config = dict(
    model='image embedding model',
    dataset='drawn branching plants',
    train_examples=36250,
    image_size=64,
    crop_scale_min=1,
    horizontal_flip=False,
    translate=0.06,
    color_jitter=0.1,
    cutout=0.25,
    targets=['habit'],
    num_classes=6,
    embedding_dim=64,
    arch='efficientnet',
    norm='batchnorm',
    activation='silu',
    channel_attention='eca',
    depths=[2, 2, 7, 2],
    kernel_size=3,
    stem='single',
    expansion=3,
    widths=[32, 64, 128, 256],
    am_softmax_margin=0.2,
    am_softmax_scale=30,
    init='trunc_normal_002',
    residual_init='scaled_by_depth',
    optimizer='adamw',
    lr=0.0015,
    beta1=0.8,
    beta2=0.99,
    eps=1e-10,
    grad_clip=5.0,
    steps=18500,
    batch_size=256,
    epochs=130.6,
    lr_schedule='wsd_sqrt',
    decay_fraction=0.2,
    final_lr_fraction=0.01,
    warmup_steps=3700,
    weight_decay=0.05,
)
Rows from block 2 of a small image embedding model, named by matrix and row number. Rows with one number belong to one channel. Each number is 500 + 25 x the weight over its row's rms, rounded and kept within 0 to 999. All counts start at 0. Numbers have three digits each. After the name is the row's rms in percent of the matrix's.
Before each channel's rows are labels from the 100 images, of 14848, where the channel reaches its highest value: "responds to" is what is common among them. Only what is clearly more common there than usual is listed. The data: drawn branching plants.
# convs0: expand pointwise conv (model.blocks.2.convs.0.weight, 96x32x1x1), inputs 0-31
# convs1: depthwise 3x3 conv, stride 2 (model.blocks.2.convs.1.weight, 96x1x3x3), a 3x3 kernel
# convs2: project pointwise conv (model.blocks.2.convs.2.weight, 64x96x1x1, transposed), outputs 0-31

responds to: leaning left
convs0.71 103:528493534488532536450529487508482451523510511485511511484481459525469543510516525472487483509491
convs1.71 093:526539504491529536467503508
convs2.71 095:524481472513469467481491481519525468519528511467508474507479496458500494501468446533455519511481

responds to: spreading
convs0.72 101:480483476478498498487457492477522496525512483487477447539532524484515505488476507473573491509503
convs1.72 104:527516499490517518485465450
convs2.72 071:495547486524480481536495541504443488498449462524468474516507518484500457503504513460464506482476

responds to: night; autumn leaves
convs0.88 096:489477455484472514506485507518501498504486507507534509455464486432469502546486506468493532484510
convs1.88 094:471485502513534525518537531
convs2.88 092:508487532493476522420524492531511558523499485504473494524506526545520542540501469553509477528532

responds to: leaning left
convs0.23 100:501475506499510509479522472523463441518543508514468536502491476505472488485486549449495511495487
convs1.23 108:507495484500486469481444475
convs2.23 124:513533507494522515541486501480470513482513491551523511516495448479480503435525536477547528486461

responds to: narrow
convs0.36 101:472505512547504485508520497497463541475472478484514454463494481520487463502476499564491501497491
convs1.36 094:539527522522533506501487467
convs2.36 089:481464486522561533501473453467484459509504511468499490474459505473430487497478505506505497464498

responds to: leaning right
convs0.27 097:494523501533495480492502534492505463521472489472465481492448450514485478458494491508468534484467
convs1.27 093:525534524517538528486517516
convs2.27 112:482507539479496560536503481396501512478489478490512512490453488501513526507546509486528506511488

responds to: leaning right; bare
convs0.13 097:476491459501503534491497547531520496499487493530506501492467483525523509461471517494500531481430
convs1.13 099:503512515514540539506533529
convs2.13 116:498511500487518538497554534499509523472514498508484529500517518510511512520564496444563470523489

responds to: leaning left
convs0.63 102:486441485464522517472466503514461484489549476482486518506475493521494474479484507473519480467469
convs1.63 102:473515518467507524454478506
convs2.63 088:518475503491512469481438511508555502554495509518476505513490482502477471507498503529474527502519

responds to: leaning left
convs0.70 101:508499449497518500502480506502479483467486499576495548503499466530504497480486507461491533480477
convs1.70 098:486519527454487521487461499
convs2.70 093:469447527492494490495483501491533487523481503462477487472485483531497476522513465517490502482518

responds to: leaning right
convs0.6 099:504516523453519476467509483535474514495463497502484472483461488498476473504571476479485513481497
convs1.6 089:537529523526533531497508492
convs2.6 091:504471533480476481487502481529527511494487511503456472468549528488544468526472520487492485462483

responds to: autumn leaves
convs0.40 098:538520491480511456509445437507504490536521509474501504534494519492481512491524499470531513533493
convs1.40 115:451468498462495494473501502
convs2.40 098:483458514521543514489456500496494486502473488480493488475491492542451448515494509492531465471534

responds to: night; pink blossoms; narrow
convs0.57 099:503514477491482525513469542500511509516526487507564523500498454490486481511454523495444492500478
convs1.57 099:505524505526530471519506454
convs2.57 106:507481506497518534432501515510515532511482489486479481520503510542479503544505484514505456496551

responds to: night; autumn leaves
convs0.33 095:512515484469483510504498496477533499537465505477537459519505480453510480536477503473503546476460
convs1.33 115:509487489494472455493459474
convs2.33 144:519476462510542499513474457525530454537535566472490501476496518474462477468481491496507502482509

responds to: wide
convs0.60 096:508502475491483531496537517505526528502530519525526489505497522450528544446495467527504535482494
convs1.60 110:518501459475462499468503477
convs2.60 070:532546492514483509562495521485506513457490485481522493524524484498531494483537487476504471530519

responds to: leaning left; bare
convs0.30 096:471471482462490491512486472479521527480465495474526473540560522465495491511452511512509500496498
convs1.30 097:526518501510545528503528530
convs2.30 074:544508495513451483492524511494478548511475440492472439483500472488534483502542488484499510486476

responds to: wide
convs0.0 107:489506451486494514493472521453526527495508498499519481504493483478557522501468456494456487508461
convs1.0 103:519512508519497490480455454
convs2.0 079:515537497574503546516493490498470501501483483469498474538477515542474523521477495523497444535534

responds to: leaning right
convs0.12 095:469475512495518472468531438522476475488459487528478517497516517519488484479507512466546515521487
convs1.12 095:455489531490522529511529489
convs2.12 094:487478535487511546518479479479500489496467481464451439536490528500506489531511521494484457514494

responds to: autumn leaves
convs0.43 099:531523485478508478502472487475546497450456479487531501522522516496496515537506495483522482550467
convs1.43 095:488496517452495529466496529
convs2.43 074:484494469510492499500486505514446528583494484493486489506492521503482544512493537553491501520507

responds to: leaning left
convs0.24 097:508472538514506548465517484527458465507544502509502518471480477507477506508509540447487490499486
convs1.24 098:519506470517540504464532510
convs2.24 078:514475489498453480460512480495531486506509500445497482486470501471511502525499430536477504517517

responds to: leaning right
convs0.35 099:477494426507483543502477505506513518481485480561531512504489472466503500493476487479476503496469
convs1.35 095:524521492535502464508466472
convs2.35 105:477511494504509524508499493533501517536537514482517500492526535555517526524495528491560438510537

responds to: spreading
convs0.20 105:488493445475480518529474512479526520496481518509520493532545472475560476514461494496493497481484
convs1.20 093:517529528471478516506472463
convs2.20 095:513503527562486498523534508472482515514501476484485488479512508516518494507535480505478493521488

responds to: leaning left
convs0.42 101:534479512540542508496517497537468471478500501499521532483466465501504508496549491483472482480452
convs1.42 095:495476477541511474520538510
convs2.42 084:486482476466475485454534486519502436473499484457517483492484528462522467512483443512492508520480

responds to: red berries
convs0.66 103:541523477508470478552476521461496485465506502474499503487494496525535531502504468483440484502511
convs1.66 105:489488503479465455489475471
convs2.66 134:525461502494516493521496503507516490487490512510427485477559527497519460514511491479484490472488

responds to: leaning left
convs0.11 099:502479518511523516468487494525449467514534504495474522487450473519490494476493529437477514501484
convs1.11 105:476468476455470506498481512
convs2.11 093:531529488518539507503497541498474557515486466532500519519506449532451490460524517500518537489525

responds to: leaning right; bare
convs0.80 097:460495483544509518502529453526499519479465512529492488441505489526497523503497488546508525527483
convs1.80 099:487528537505534502508499455
convs2.80 095:502486503497529564527496478434468492483510479469517482499465497482467523491525514494524500485483

responds to: leaning left; bare
convs0.86 100:508493491484501540501525494509466494506513502541470568511481475489517492526511521443478502454497
convs1.86 103:529509502505515501458458469
convs2.86 085:512488529506496482533507502507477481472538493516515465501523490490530464474497495475529518447440

responds to: autumn leaves
convs0.16 106:487528473431464491515497506474530505475470470528495514477551505509508474502480498483469519523483
convs1.16 099:521515508521505475498447468
convs2.16 094:540499496549527495516498501511491478542518509496490509465498526538492490528491523475506485464500

responds to: wide
convs0.83 103:491479462515479515489524507502490508523551520505509475505463473493539553471469469510460516497473
convs1.83 097:511523535516526498467459499
convs2.83 078:488534464503489512528497543512486504483525481528487469542501511480509503552497495465501457480497

responds to: night
convs0.74 102:476494463458440449539527491471494515477491489525506514496547511491491499505477476502472515500521
convs1.74 096:517526506536545503526524499
convs2.74 104:569519481517498484493500521496522502497501473475516506499483445483504479486543457485525496522492

responds to: leaning left; autumn leaves
convs0.93 095:481478480490512528501522522504488486465458472552470518500503498527522474487482546452481519470487
convs1.93 094:514528535523541517523518496
convs2.93 096:487478526497498508484534507534476506499475489476466462482530524536516453502515481479523472477507

responds to: night
convs0.29 094:489500471486486464537481496487513522540495499498557491487513482500518474555477462501495521552506
convs1.29 098:487519525464481512492461467
convs2.29 071:510488538495501534472563486494482552511511493468510487508499511524537536497554471523538485530500

responds to: pink blossoms; night; narrow
convs0.46 098:483520483489514488507502505519521496516524485501516529508521477553535478551468501477480477552454
convs1.46 097:512525523524543529525518511
convs2.46 100:496486501485553504499499512483470497500527476504540517493531523491510472468505519524522538500477

responds to: narrow
convs0.51 104:471493478545492502494520469502497511502493506500495489428503499546521524482457501539462518519476
convs1.51 101:529527465522505506500454513
convs2.51 088:485465492490548576515484481440499482484493492486492486490463503495459508515513505502519487470507

responds to: wide
convs0.21 102:483460461492477510497494506496501494512559497490480473495469505500559529457462496510480521511464
convs1.21 099:502534525521489465456493508
convs2.21 072:486510474482508542514514540503492513491520473510479468514508520477513503550529487497504463485512

responds to: red berries
convs0.95 100:533517509515490492528489579473521489490488501485528489514490475483509460493497495487455534469467
convs1.95 101:463462489480480459502496487
convs2.95 148:531499471508499466514494483548523470521522546501474493484516499472499467455484490479502513491487

responds to: autumn leaves; narrow
convs0.55 094:538508487528524487456474505507516517463516512518527502504559505541499520465481483510509534460519
convs1.55 103:502523523486523554476510517
convs2.55 091:490503531549478514464530481484475524505521476519499538483507501527521548521504517559510490567477